Weights of a small segmentation model.
Model: encoder activation gelu, decoder norm groupnorm, decoder widths [48, 96, 192, 192].
Training: adamw at rate 0.00099, 12900 steps.
Data: trained on analogue clock faces, 48750 training examples, 16.9 epochs.
Rows from block 2 of the encoder, named by matrix and row number. Rows with one number belong to one attention dimension. Each number is 500 + 25 x the weight over its row's rms, rounded and kept within 0 to 999. All counts start at 0. Numbers have three digits each. After the name is the row's rms in percent of the matrix's.
# q: window attention query (encoder.blocks.2.attn.q.weight, 96x96), inputs 0-95
# k: window attention key (encoder.blocks.2.attn.k.weight, 96x96), inputs 0-95
q.16 111:497528483534503484476503516501499478516488504455544543492509518471490487525498474536483510475479506514503476464516532506482499494532514532557485507468482544520489468522477495513466481531499565485498540532492477512528506505553454507519522471488500527467487475428493515512470494497517484469
k.16 101:526426488543487507521512489519471493524513477546508473520490498520488523481469528477497494501519497522482514508512454500497518508469523439439476493517540475482494502483522465498517483499505443539492504475515500502504522515498512467492479507553506512551542518530524516473512477477495506553
q.17 103:496509457530493484506502526503505498482470491457564525493501517468473505509505481538483517489506516515525464441526515498491501499521500539547475494476506489508481455519498501503469461503505573507506538547479502499514528512534451500539524459515478528485511473454487518515488504485509464474
k.17 100:482429519506497515528506507482501485532488507553470477510457474534484552476486530494476491500495499510458528544491460489507514482457511457472486492537511488465456520488520490503512473515463452522503512461519504488491515523478502487478504500519506508553493495555505515486526471509513531538
q.18 103:510504464528498488491510526517488491474473500453555516489501525469477504521501475530491517489501515515512469435523530505482496494529506538572477494465490504513475477516492492489471472512501568502505533525473496501509521503536442503537515466515490530477493486451498509524466503483516469463
k.18 094:490427513506499516530529498486495504526484518565473457518483483539488543479485526489474494498508490518472523529498466503500519498464523452455473504524519471469462530485508499488516485512469447528518511474519505484494513520469506496462503514530506504557517493550524521486499482502499522541
q.19 097:503474509487443481513482530492481471448488514460523497493507512528492498509520496482509511515460549517481452516480537492486505463531521502484508503488514462500523487533540480485560478504512496511503549509487489518509517459517514515518489546512450516500534509477470469539510475453558498494
k.19 098:546501462504523531508498503497549504515476480539433485502469504505524477511518520486471483483484491512484524521526511504509500494482515522493463478495520500519520493538460479470493482527542526548487552451502508483463467531494503469521512481523517458557501467500498473526561495498487503497
q.20 102:485449503505529502544479501460474530454485532479520453488498515546496512453510524493493493500504517484517496503500490497497462479501496466502489479520497468504493477492502523497519442482540504557524450510462535493506544533484493504522449519544475520546511526547486487484506508484518493489
k.20 102:459543531467529488486509511454521480507450538514445476521491495494504531514527492524485482481458513482481517490476492483489519481499516515527513486529456516492449528510508527520462526531440497482496513491478485492506460505476498524469537505469525520529452458519492495488536458523499506508
q.21 094:497512501508516490478496495477483482491498523458552535490511524492493509511499496551469516471486500505517489455513487509478474494544525494566498491459451544522456501509468496486469484550508547511513508503502478529530516503536460505500532470497520541469491481444481517502454473505516485481
k.21 087:518449487489487515513506502507454512510512518546525488513505514522507492498511521491496518505504487517458518503495461499491518500503523456471481484517501485451476513490513477492508500499486449527504483479500484519522469501501512458460468531501522535552571538539506534441516485489496530570
q.22 088:509490531466479516502515486517503494524532475533442494523490487515509502501500494451531479515511511496483531527484496488526538508470489496419527522533536498493524542490510484508525538481494444470476491474525510486469464475457554493472487528488485457520498513533503498504515525516477535522
k.22 082:534543467512499500492481495522512506467499475441543519482502507467486461505492487495524488507509499480540482501513544507488462501510477550512496516479508505546560467511489500505510494491549548487490500522515518485493530487517479530524483478505480479425514492450483478543484516482506473455
q.23 113:495462516477498502533495499498492532485506499544465465512489493536508509465486531479510484520513490483495506544476499486513492485473506480432512495549530448505523515482517511502540501469522445530506460492488525474466502505440526505493453518527485481528515522574493486491528512488490494497
k.23 104:474571520470524481464490491467538495495477539463464494488500491498519507504545470529493500490478518473510508493487534498491489490513473537553517495501459526527485508523480543517476514528477556480499517526491507501504480494505489545515543505448500506496443448463484490515510484518497493474
q.24 087:484505490516508467515490506499489500486467506445563538497507512477503493515474486531486520487500521517519445464534495502491490485525536526560496480476485493536484475529472513495485454522498570490530525533497499511520512518520452494530504453522500534475492473461494517500467494478519466477
k.24 085:490440520499498514521505508487469488515503511555485470510472491539507520491500544502483518486486522517453519526493471491496511478468524447474469474536480490469464511499511498498506481511479457538513506462498493510497500511484520471476520506487520508588512505542502518464532466487503530555
q.25 116:498526496523504482488494513486487478495487514443551549496514515485497488504507486557484518479482511500518469447529512498488490490537519522560495490465464537511485473514474511507472483529507559491509528534499488517514506518549454503521532465493502533466489484443482523518472484498523483472
k.25 112:515427503517480511528505498508479497520496498552510465515491518527499504491490527479503502509506491521475516496513466493491520488468531452450480483509511485478488495492521473490508483510486437549495509466510495528504508505491527455478495513531510518572549518550517511459528479485504522555
q.26 116:500474527468504511516509497495503511511518496562448469507490475524508510481472535470516489515516475493488534545479473507514499508463498456456515503539514472490509522455520515495527514482499438508510447469511516489485494487446530491468473533516512470533507517560499496464519506494487505539
k.26 103:482568514454513482471485515488512512486492516451501533484513509481516469509532474535494508485490512483519486488481540498501481504545484542552514486490475520517498498503487533521495537503497548464503474540484493497508468477516494542511530489428494506438468490465489489502481527513504483461
q.27 109:508532483534500494478500505505503467507485490450536528499515514460488502520505460518489518483481510524507474458536522497483504498517500531559477495452475538509496484516485479493459489520489570480481535530504474513530509501562464497509519460474504525460488483430501510510470486504499491480
k.27 106:512420482547482506526521497520463506526525483552529479507494499522485514493458523484503498509521483528482505507513457502505501509487520458423486506509543470486510503484514473489515473480500456523511495474513507496499524534490505457491476503567502494530545523527518515477492507474494512539
q.28 099:492506546471535522508483466451499520507505513514474500505511486505529517483485508519497500512498456463501539519470462512508453496514519444518550489516453533506499529460457529502510526509507462524516430465496483483511503505476501495475505529506560521480489522549500492473486480520482517509
k.28 094:484552507477509477488503509477465524486505539473546505495549506484522476508542488526524510493514501493522501448496502519478501520536488507541501493503469516490460514488511498505449536482485493467491473516468471551531454467516496497466503497417517527509519514496507531445498523514497506511
q.29 102:487501512482495528489504460515514530526531487572446469503482484529495494482507516464514474515495476485482541542482498496516497510468477458439517507543516477491504510476504506511525523483482431497488479474505504485494500494467549503481479539493512457529493512540529485480533501515472523531
k.29 102:481563505490499478465489501505504506470512489444506529477522517467494497505517466509516487519499502475537478501503537509497490517528445538549521497488491519533530497506484513497503520480522544443500479533498497482498490490518485521537503470478479509416467512469490470529474520512495469457
q.30 113:493486535470511521501496467493500519532523497551447466511489472539510501476501519478510488508513482488488534548468480502515504512470488457442516501531511500486520522482514496501520532478500423503508467470506505485492484501457561513468471523499515464535497516552519493481521501522490530526
k.30 103:494567499476499479469491510501509501480493489439518534494532515459505482517527458518524501509482510485521483476506547507490487513539465540556526497483479522535516481500491512520495520494513553456490479542489496507510483480520485515524501492465485506424484500457480490513493517509502467456
q.31 110:493472513475472505514487484521503509512515497544446477518485481531504487487495525452511491518505502502489510547490499488519519499452492490424510497543544472495527521496524488508527521470500438487489492478520518494464467494452558507467476536487479455532508521539511491492525509502502523526
k.31 101:509563497479498493472482495501532507465505474448498534477508510471506474516504476513517494503481505481516491503487550504500484492518492550539525502473499511555561470519469516504506499507536555484502506521505516495493499492519488517568507479502477484449477472453481469543500507496504484449
q.32 108:459487509483500497528543485505506503464537513503527485481476539508514515449493544522493540480499478492505541470518526526523461560512484448534450469491466495494500445511501512508495470529517514534522452532472523529509497536521463486472524506525518521486515502481493513468493498503489507482
k.32 105:494474506494497521517522465489548480469518585468548470539525504509458486472503521510498530501482499478453523512512501481482472484500481482565508479479464506514476497508502492536502511513483504513476483485489456505536510499527511489439513546472522503497467507513519480457515522527501481520
q.33 083:512515516507539516495491468472511518508456511483485489509492467533500506477482503515475498456483523472489500531475496490493459465485473533491554517488491508514513529472442529479476488529561509534520498511462513493447491550469493569517500528466523489510497474531460491511506525493512507525
k.33 084:462492486502488539468498500452502472511500538497478470450486505513482508471498482499501437524537489469544484501498499475500480506511489513472490548536455552487506517486514507486491476470503511498522513497461480524554494536485475540551475512470504522540448535495485493501492512536491488488
q.34 086:479513566453491492500498534432500482487478543481494512470493493542514520501528495497482515474509560515488446499489510477503480480508477503481543492527469502494505527473494535468512471525548483500500490496498514491500478537507527489486514509454503498577498519490483468515470506485545494485
k.34 085:467519505469492526479493522442519494463470536477491481461493506507480506497536502482473483494499526486503441510487511472507509484548515517531523515523461517465513540497526525465498495496479487493487511527473473514488467490455509556505501509474520526579481499531472482504516484499541507542
q.35 121:460504549469530501508507514466542506487501510484502497495454518524528506458496495510465524452516500494500528483472486494520435512495474479513506449520464508482479510461478566485485475538527497529542458521497525517497495552480499516482540517497509468512494489509468495475459493510525508510
k.35 119:471484500480482491490506496481550479474499599470511472506503489516510514468490508498498474512526487498520505491517503469488483490513490492529508506517411523509500506476533524500491507498465484484540494539478491540564496537483501508475509548457504530524467487519505490478498501543518495512
q.36 096:466526569463520483482456510466500494521501524503478500502472526520538491475528484482476503490522505516483478505468458464485513466504481487492562447553494516485461528472495538493516478531487480481513482480526513519489489526471534496506529505496490500526486494528480471489478470516527542543
k.36 091:485516535468501485484497512514483493484482532491467497474467517507543503487494495497487476510538498511545496472476490474484484513499524482483529507533453502498495545468517555446522521510485448487548463538483529536532473523483514474503521510494492540516535468509464501471492445523539494497
q.37 102:445481544496546496487483512476507512545498468515492504503465502516546513441481486493465506480539480470508500512466453492529475488482479502495531458544486507522506512471468532502477480530514514510550482520477535505471514556474487547528520499498504485480466494541475493490498504517499504520
k.37 103:473476483500506515479520521503521452486525572461497472496491515510534523489476477499498459511534468490543518501490510485474490491483490508502509519496439516485486546451541515487487518513473475476572475530497506533525516538502487504519490520490485559497483482527491493495510491545511479469
q.38 110:505500442508470500468512519475475492468495486466516517485529512484465511491512493521508484516487529460513474498519518505491519495526496534521509523492508481529518487531472490508510498487515542497471529536453551502512514496529463512575505462492469555500458510502457503535540530473505507451
k.38 109:507525487521518504491502521418524476470491506452509494504530502513500538493525472502512505482468494449487470506491507494491525472559459522524506506473544498511493536529448498521525480489498538519478512537489528470459520455508514554524508498505503497452487480520484475518530523488509507483
q.39 139:531441452536466522527495546497483510491512463500531506487488503514443533506481516471487509527489537489486459500530540506510516506480489504498476495494538430508522492489494490490521468468542520507498500527472512471492552500512487497520460484526492504512508515514523518516553511450509484463
k.39 132:517464463545505514503496517458510477490503491503516478491488498520480592513515489473466516507487484494492452532540505515490539452486463502512487490480523485495491499516489467486491429511488522508482508506502506488465542474516492541522493533563513512537497501555492477521529507500507509501
q.40 101:494534554478492476472492493513504497535516529514451498519494513501528464521499474504514467505499495540484525509452477474485517467507516518476536494530520528515469545481522498518498528502482448459488500446555499524471439487470540471486507500483491533500508493512502487479490483513511537546
k.40 104:512521549483491490516501521538454508520499454537478506482466527501521484510498517504496486500487534550492534477462489504515484520501565502451510498535486511492486495477520532472522514502528490495518485476525534520504461537483507475492522453498484506495547488435484530493465450472518517496
q.41 113:483500533482538513522510482482531502463499523491523504492469505531504511465477505512472527471509495474506533480470484502505429491484485482523504476501452509491500510467450554491487489543528503568541468535469505501488519551489493534488531534506519458502493478521467471483481493506530490502
k.41 107:465485501489503501483507504488536487478502591479521474490506479484508512466481495526507456524521470482534486498526509469499478477500473494522481501495443522511507499484540500512473487500462493483518488545472485530566511524486500503490516559463511535540455494509507473470497504547509494484
q.42 116:473495552469518509516478518464507512506506486507504532498459523537493537476497507482462540466482521500479495487473490475540446518473481495537518444521469473515490503452475553488516467542550506517549470503476514508487514533500513508496508511519521499512472490528481485482497463483544495506
k.42 115:475470502500485511479507503470527467460497580466501472489473491522502542479503495495475477513514507504527476512521506498478499475479477473544496497513450509520511488491553509499490454530489492466542476532470488535521513519504473508484523547486511546557474484523490470479524484538530500492
q.43 105:486531516487516486512508488527545515516500539497485515542499494474520481506489481528489506467492496521505545497435446506532460515507534529528480494517503542499479511477482543506480517525465499507524481493507508542499468517446504499470542504485514471443503478492448501476460487511511531542
k.43 114:486498521499456485509488504555514517520502548495492510520519475508527447448488526517509493492495508517500564494482491478508473521500517488465500521517471505515534477501505524537509524510510496465539484497502502522566473531498474496477510512426464487443486487460500529471482532497516497478
q.44 070:508477463538481503512525506534487483482513501520498450509508512520482491477500535504550477535512469486499537466543541513487525528482500473505422508506519475520466470531498455524491489478521505507454480487519517491510517481490496485477476465539466527488527480498549518471538529514477528494
k.44 069:522489483545492537525519475538466510515526433524513489524496547514459487470522529517489532486514502512460513502480496524496478516450525509489497478497533479504443475530505483491531495477539484556458482457523503489491525495520505455469489482551515500503529532489517518496497510483474492506
q.45 093:477493570472525497506460519474510528531489510521475516511470507546511518482478500470463529474512525512478471510449468481522460486474499499507526448543491516481471528458501561489488487529508489500531473482512509510485497521458528517474506521503507477503500482539494483487477460505529523537
k.45 098:491469499480474515485504517527502485480495563509474484481480498512514526474485506490478477521527516525558492495520499482494499512457512480490510524544428509496515508473555523474494491512488463478559463529495492550542491546491476485498508525478474545551501489516490507479511479521529489491
q.46 098:542459454534464508521516501555485489502501461531511497499505491504452523522478530458516507555491495515483488505534544508490525511461492491483444514471524463494506497507519473498518499457502500498479508496489476469518543475531503476477455480538495505496514515492564510501538484481476474487
k.46 103:530471480541522515512506494526492516519495437544503513512484498513469522531508514487479530512487504516483468528548503549504507498442497491504469476466547467504493464527510467490482455509501498512453501453515496479460547485533501489488495496570512496528519515511510498520512486477469522497
q.47 117:472555512454483488481482503444504504497477517442500526507531498470516480502536457543485505463485542501512489489488467485505483503555503544522549508514491517512509506505467521497507504528508516484496516500477528516509465492503480517542532480449512538512466520484446493524471514484536493503
k.47 121:474538520481501478484499519419530517484483541442498528496515478509510484486521497513502497475464517472496497488465492490507514493577480517510514523508494502499497542505453536522528521520506533491505512529473530484485470480485501565531516494432506487469489478486479496511507527495523509516
q.48 111:487549538485523472497502486522529521535488520482474504525515488484534451526478485534507497457506511535500527495444465496522471518510542516513507503506494558509494497512516511502475527518468483479510491481517494545495431496463506511472524501453529486471518490471463513488460490512501521552
k.48 108:498526515470464488515489493515518518520503515499495531521509479494502417469482527508492490475495532528487565478467477487512469536505541511471494508534480509500530481495464525508504550499528520483521505464501499523515456544486481507489496485439489453467503513450495533500491532484527500499
q.49 075:488520540516553496494487496494525505490497494499513507501467499512524505469473463513459479467530490471508521488459468477506449466498491520520540465518484515498504504445457552511465477531513499538526502532493527521463485549477486538525539512511506451494484478523461462506506493501500529513
k.49 083:493494511501503509491491509487509465482509563467522458479482498491544506474468469504504429500544445491548512487505515464492478476501494508511510507499451519523514518459541499495476509497466474487545499548491512536566523523496494490513511528489484539496487475492503469491519498532505505462
q.50 092:522493472500455494470482516493469506518479487483480518493552483483464496539524510505523502530485533509492451507530516509501547509528515523478503539476523489521524510535543472493534513474502509436466522476483467492521495458540497475507456473483497571517491518479524526523519496489494478496
k.50 093:518522492510525495500504500485491528498485436515481534491493493506458495531514510501478539473450543501459476516490491532518539516521499515489509495505546469489492513534456496499532490508543540520473511470500510460418472467502494539514482456506526476485519535502493506524506508453497503519
q.51 089:473484532469499487484496534513452515518526493546461475492489553526573493488516514472511492518511477530485495512513498511494538520479519447465492459542505498487461477512558474517503499480494457472502465487555490514486482502489512452470488501507481527515529507521505489469496507520499533495
k.51 090:538498522477486501506496483531447474509506468528460499525500543514511513530490526480500529506529517536468523490486478510494504511476560489490536471513492491473501501473505524458510540502513455535506459473529495516499475501478507423470473501529478522496562490525488505485498453480520500495
q.52 115:498519489488445488506472536502478516553486449499491529515508493477485515543504493484504517510480556537467436519516506497530512522495511538516511500491551482520538493526521485488534498484509510439483522486479496494496497454516490495518474480485524537478499524479490530521540459451501478488
k.52 118:524492496508502495501483506470525503498486472499477519520493463538482512527506498497456550493451541499460488529493478526514520489472493513514512491498552466489520504524457490486522486547534537486498517458498518486410503482522477545534502474506497479482497505505477493541546514466531515508
q.53 115:491494510534541503512518492545529522522500501529468485540475488494520481462443511511492470487532474486506559505452475509550457514472522503502462502515504537513515504503482512507448514503489497523524483502504506516484483539447483537468500506523512485437509459504480517479494506510455523515
k.53 113:507457489523477522517508500553503468527528513503491484503515505503518481469475507509502471510508478509500580506497498473495459524458521507451483512513452524482518502486516498511484523497504482487542472461524482527568512562509483476481490494481453512474485525474515515509488551512489483461
q.54 107:527468453552526527519528499529518520490482478507509483510502471479479515489434512506496495501506475455508530484484511539515477536476510513514431510461503514504526484521483503509457502471489526527522502524466498469508524523504452541480488513524530475454507480490504539477515521486455470484
k.54 103:506459448547494538516511502521541488522532515489524474529550468502493485494486507515526492506497460469492535533535503493512475503481462512494461505458507503506505477508510441536476500493500517490507493474520460472523550524529480489495466494483492483492462532506532502494517557520456480468
q.55 095:463537557456507475472467489476497499523512535484483507518513518508547472489548478514498474478521503506498515488465458472481515464530499503506570488550508501526470508499496510505492497535506481481490501470527527532477463508474513474523526499457472521519489489506469479512481498519527553542
k.55 099:478531541460486483494497488492475502483486504475481495495478530506540469481505492494496473499518512523526517461441485479491494510538548498474546520541477509493489536480489559466552524489522484524525486533483543531503450514482506500517514486472486515470527471472465515495484454502537492504
q.56 101:474506554498487482512507511514496525535531512535450505531480522530513502510502504512483480498477543554478525513459475469536479501498499511482520471533513493526504531485483519495516491512540483492512459470505513517442429498460520501476486493472524570489508494500468497481533473471511515503
k.56 099:511474508491453512510504523517460468506500503535472491480484521538491508512523513484448479501452563517457513527456474497506479485485543501465505489543443507479485502511502532484514487534532508510513500450519514544504467539468482519492504476495489545528499493462468514485495488479526524496
q.57 090:533488424527459502529508526508500516470471474490523513485508473486449517528485512491521530495482516500509481500521539539519492542501508512506438532448514495500532494517518482487494501469497515505502502545475487472533526487543462522484481500505527498489523513457523516511520495451483461462
k.57 097:502476468536507506505484499480557507500501481502527505519517450509449508521502530507491548489458500473467476528539504521512514482494445526527468499482539495506522493523476461537478477502504531494458521471498480455474523461513482536502489508487525448505471519534515489517529545479479508518
q.58 084:522492460549533514501481483502491480500487460489528504491498469484454513485485461503509472514517474448517493493497487483473504466487473537503516515482522487515505520481472490506488512498488548522495547508490520474498580502502495553571501467540478470483458493527517480531533507494479480492
k.58 086:487490486534532503482509518479494496497501512470490479484487487485523517485467444518524456505531436478560489496512532514478498481494451515509486521459526507525502513493520463515503477482462506476516513558482526485503573479533515509550497497536482514484496474508512496514508489534460500457
q.59 096:498496450525539500527546491515528510469485496494526488497479480480505505475463506514483533472501463470524544480489518528520439542537501474526457500462485533477518463517490503509485487499489530536531499538448501501521499530513458550485503525515527486451515494484491518486492509496464474495
k.59 101:488468483513504511510513483503550494494522550481529481525550472490486477497494502517515504492482473456500537507524510483501477506504453515533468498457487506509492505504496471554469516502478516506493490480495442481545519507533501500476501522453511468479438527513550488473500563519467482495
q.60 115:523471511525474495494498508522466489530516496555469493500492506515499497523515522463518473553510502541491479526528504498476571491465502498453499474517535476504484521499536454489509516468498458470473499448543477490478516474498543467484469498511470505527523503519549496501525497511463525496
k.60 118:522502497512503503502501501558437483517490420558476507489473543503500511525508522486491515502508521539490489494491490526491491505460534496454513480519523493465493472500519502445511497494526462517500502455519513511485498499492501466514476478558486523531563511491491514517477457472500506489
q.61 079:516491530515543502540487486503537523521469489505492521513477486512524477521479475480476497483499474519495509512466473490502469469472503509493509490502500525464475533466498557486458521493479481523539520494543486465499524530471515523464515533514513400488508467534515483496456505512488494536
k.61 085:483494481512484478499482496559487501535507511510488504484474483482538481495468487505516453530548455526545516487548503492509496505476495497474486534509448519497535471456558489488452506481466457461549497532510495521553520518496494465513487525497475505531506500509523520504483493531494484497
q.62 107:520498510513489488524448537492480530563448461499500531508498463504482522541469480479475531500521551509475420506487498503520510498485505539489533490508548479506509523474525500476518496483512493460502525485461493465504541496501505520511476482478521470510483516507515513532517480449522478514
k.62 107:504481462525503507482488518483527514493479503499475529492478463531477537515488487481464511485502510516536453520519499534498528474450489514481505519506517475481513508505500481454491469525508503462546507501484500491436523470509459562558497503513498490545488507532471506567534484482521510508
q.63 081:503506543501554503485462515463514519525463501514490508493485458524540498486464469491462498473527487475511474504460474504495476461499508499476540493518485546470494525464510546506459501494495487498552523518501492488490526536470483548507513533496523439515494485537495488506465502520494493550
k.63 087:491505486487505503477491507509510484497504542499489497486489492479534502508458491495512445512567454497568505479515521477500488503496484498499502540505451522485517535439533494484467533477461455470559486554492465515545515533500478486527483514486494511526502506528506486504503492532492475484
q.64 101:502544533472484492463466481507441516487504527494504525527519502484534456527555478498511511492457519480519530481496489514504527456540519512534505492485493491521483470517491486510536502513465500497434551502485497532504493452522538480545531486456497481534494508474503494477511489529520483515
k.64 101:486441511516496497533527487527500509480500502529481485544504507565458547480472565488502503523507501509455509497491519526518519548481517464478473514500503482497505501529519469503500476491500437516484466479490507506487517518487520473481467493581487486524519483538511508503496475491504539515
q.65 112:513457483518462487523531524526518507515540496521464465504482536513464492511500547466520477540510494554483483539507519521502544538473486500462480494534544499470515500481515465489526520444519472484481487487507484488477496500487505472466441494487467494496532517500540499512536510490472509473
k.65 115:497537492483503477502529499482533459483520445452502525484504513486483515511511485520508472504470496500490461517505553506505525514540468522517486488469527482536515488476460507507541488484549550476505503527470522437453494515506519496558468466523491478466502507492507477530538522490512515497
q.66 095:488449458511518515521554527495560494477501478507505460480465499521471533470475529490501487512522467521501468518513509496508485533476457458486495501513486508473493508470504509487456486493509508527568436505501498461501518559492478515460468518530502503483513509541513494501492529483484508496
k.66 095:536547497495501503496455518479497483526492500466512502486520493456530479527521435511506495486499498491529480509498484466482487436514453539522544488507489535520499505475489533520488526491490551468526509517488492494525491485526474530490519503443539526446480517486489481498501528531496460470
q.67 098:493528529467515488472483480487485484485469493482538537478515492474513510503509438488503540512462497455528499499509489483489472471549501488530525502443458543495478500519495532522520496528469526519519498521481480502549503470536497517535530524494548520468492508486480482484457482516538459511
k.67 099:502506516497493517506460515482463545524472533528485503550508478542488488499467531513504538462532518478487533470457459477517480513476530487513513521535471519486478514520512513510469517495447465509469491483487484572519483495476491507430509494476513488520495473523490539468512480495511498500
q.68 096:496454466501496506514534520505543487507487461536491474472477496504467540480461504474488479525523476522501462535517505493500485557459470472460503512509500515474519520470529503493481506487516500508552447509512515461503528556502458492453474522534487527465532510536510506509488494478481500496
k.68 096:505562517474510490480456501480496494518504496467515519501517484451529455529516449528510499480492502495541494509490493472495486461525478556532535474503494529509483499480472524499495506504522576479512509523494497502500477497524490511513525483415515490461481522469486475511502530507515465479
q.69 106:506550523479500468483473478514467502492481515465480535526529510482529464520530469519511523488481531476520523463506494513482500463540510545539491496484511506533488474534481500503544501504496522491459545509482507538506468425528518497537545479451496485493490478453486501504497494511508481513
k.69 098:461456521508497514496524499512486529493501506541484498524478505562465561470471551499478505501509512509456503475481486507521500542470540445471496514514501476481497515521510484494496471502485433522474490488515501523492503510463518489490491508553501488553521483526491522496469451479503527525
q.70 106:511531483491482459514520489529530485490445482492487468495519503479479488529482455472543479567529522494516450516500504488455471522541484547495537497483537535492499517482545491478549539470510501503490515524486495494548498488520492501504502499479485525471536528484518472531465493489490480497
k.70 107:487549552488516508485482509471487509526460496508470532541494495519482520498468487552485514459475515517481545480462494468533491533488528530533498492530506478510475505533454532482505479501459507493474538475487526475470508478470496494511559460528492497508469447495497528516499485479508514482
q.71 094:498525516488501495485475466485463510483495523477542549516519468468545475490501457539474534457486518466533533463496482519503472455519514521520527515460483494544494497531483529502504497530482538511526538517498533532514498474512497529538545502478529472493477482487454513484478503499516471510
k.71 100:512466507488501532503478505503473513493492547529496464517496512532501501473502528482484531488523507497476522501486480519487489505470553452493512491517476519458497521512532507468476500536465459538482478473534482565520503493488505505455508545503496535561518472528481523470468448494489519532
q.72 114:495456465511500514525542523482540493479506471508521485488480493507482535448461522498487473499535493517495465493510504497529481546475469485475496508518500478509517498467507518492443491480529514521570448508495514458489511572492471510477466509545488497488500499536487508516495542472490519482
k.72 113:540528496492506498494452515478505486512494494476528482474508498446558468504531446494499493495502483510512485515492489467473474419513498534519553483513492533503514485478500533508494503504498570492522541511496496495529493490518475537487531525438517534473493498467484487506488521518506476479
q.73 118:492512496488529525489478478462483501454456509476546529490515474483517513495486460527485537474464508440517513477488480485505441457535501492518536500458465503506498496513474545513494486545459543519533513508499506510523521482515489537543530517513541510483477498494484505487465494500535479513
k.73 116:523479516505500530509462492508473534520475543526491482525494475511515470483487532492495527484529488493502539482476457484488478473472540492484525518533465522464485535507519503483462533522449465528488511474538483554535488480477497520434515523477512519518501485520487534452477475509488483510
q.74 085:493458462510506526533510549497535467497484482497516472486481501507471546484452520512482474505544501520478466509513513490517461559462476494492507511496494492492520520456480519486469482491523508510555455515484501458498519568499442502475485500537504507472505510503482505528479529470505510480
k.74 087:532542511495507507496464517471515498521479488481527488476505482446553456493513459511503491469534490497534487512483470463479468439505497538500538490524501520515510489471512546497488512497484539493536543512520504491523484507501497546495526517414506510482487500474485486505469517520505462487
q.75 094:495467457508511517534519517500538498493482485488536482499484481477510522462457489523474488484532493501519482482513508509524453551473464513502494511496485515507513491489472526513446473485511522513574449531482514466508509552513426518488494518526519495467479498519475515504470536488491500477
k.75 098:515523513471496504476439503472483514506478524489530475492519484465556465485508461489498491476524499494498504512479453466493470459493521501510563503538479534489508512489521538502489511521480512503520515516508487538524497490504478555474532542422508531480488500475478498484459496521516468502
q.76 103:514548536482491473485459466511454516500501518469496531525533514484549455526529467510514524488480533488519538477487490508493500467537532537515495498466510499528491482526494494505531510522494506480455557509495502545507482437516510497541544474462500469500495492452485520492498493511515491506
k.76 100:457450521513486511525534495518497513487519505538478498524484503544456533467476567489498509501493522505458515491497511535518504534485538447487466495507493479493493512513513481478509482513491443524478476482525509513488513495474524479503484518558485508570519473527496519487490470480506539535
q.77 084:504521486494521510527483479503513508495468520474529500530512471460565491488463460528489473455533533472530509448478464482502458495487509553522513519486487520535504482515493526499469506508495530501533498528478551481525488519512455507502553497494524484492479486493451518521457522501513475494
k.77 089:492479519498484514471486505494475531500471551517511483510499493498522473463508495484474509482506499493484530506492451499476481487470542487495540497541468521461500525525524512471481499535460464519494496490529501559531524474488483545477558560470489524537480484481469510483444479516512486508
q.78 086:512497503509517517510540530517528487552511484531448477497486519527473517514489553473536469537521496539474481506507506486506538534461492490514468490560529520481489513489508471492485508472504474474455480469499478478484479537477513458450473504521470507529513501513521488493534517502461543484
k.78 091:476503485523504454487533496506504494492519479474520540476492500469500490533486451516515479524463488498544458512529521502507520534515452517499476514474540476540492464483488497535534484484532509469520507534460525454482528503520489487553498467499492487452495549470516482528532516508493480473
q.79 103:483523500504549518500466474487495489524493518476520500533522472491562478463472484545477510445523496469512502452476473483499471472492515524530511515495460525539486492529473525540440477511495541509511500506492538501521486524494479528503542498493521455500462454499473510515489518521498508509
k.79 105:480477500515492526470488501522480532483484553526531498465496484481518490470515485459485494511490504492508517497535452501491498492474517458493526526522480514474543514535535498499493521524450441502495487506523492549552513457490475511478545561485506534514474499505479508452470460506494484499
q.80 082:489490536535450496505463458519458550536531518502485509540488476515534451492486501505475516481531499503513517510483475532483532485491522540453525522489542466534527499533496487491546523466525481490466532484510527502485493459500506501513524479457471496495507474493488548532515476479497501514
k.80 088:499496503481509500471542486518527474443514464509513489473476539505489543483540525487494500512462497519479476494550516555489527554513511476493499478480499480482522497498493468458505471526548501513504493497510493486457486519495525460555491519547483489551519481499496465489504478475495544533
q.81 140:522530484471468482486566510499526481445478462497511486476508510491444503518521472466545468538476523509495471516530536511492493521556472504470504491481542473481524506460529500470540511488500481523508506521499492488492488469510513483526474516504473541500532536486513462505469505457503485499
k.81 138:519516515505513506552454515489484487567492484480470485528496522533503518500486517534512503470522499525471524495425522449520457465509523556509502491504507488520461491487458497510520488475502548494482556468472503480480499533490484512489504438518505497515515480498496521537506506496503512483
q.82 086:487436475537491523520530536499528503515519473534491481482485516514448546480470546492488479527518473524486459543503506490515517546457495466474503494522503508470517522487514511486480489489501472500541457489522477460488530533480483512442455518532486525489511520537518498511500501494491516484
k.82 085:530561488483501474495500502483521471505511484472511521487517497442529459535531451496516491506487487503539474514513518493493500479529455541514511496482523503511506472459471522504505521489529563466525511526464510481477466528522506495510497494435515484439499515480507473507529548506501484484
q.83 101:516551526493471468498480492520490506493485513465495517518524498478524463532511490501527504501501545501503532466488494520483520473524527568525488496483542490533499476519499478498547527495514501473436549510498511544486453446511507474532535462451484479523499482461492507518498496502511490510
k.83 104:458464526512495510512525494518495498481515488528477487505467515552476545468487544496476502504488509525463509492499504528518507544482525462461475493504511450494500505508496474489516451506511470520479498481510511487465527506472519497528476490587476491563515475512503526531487475473510542522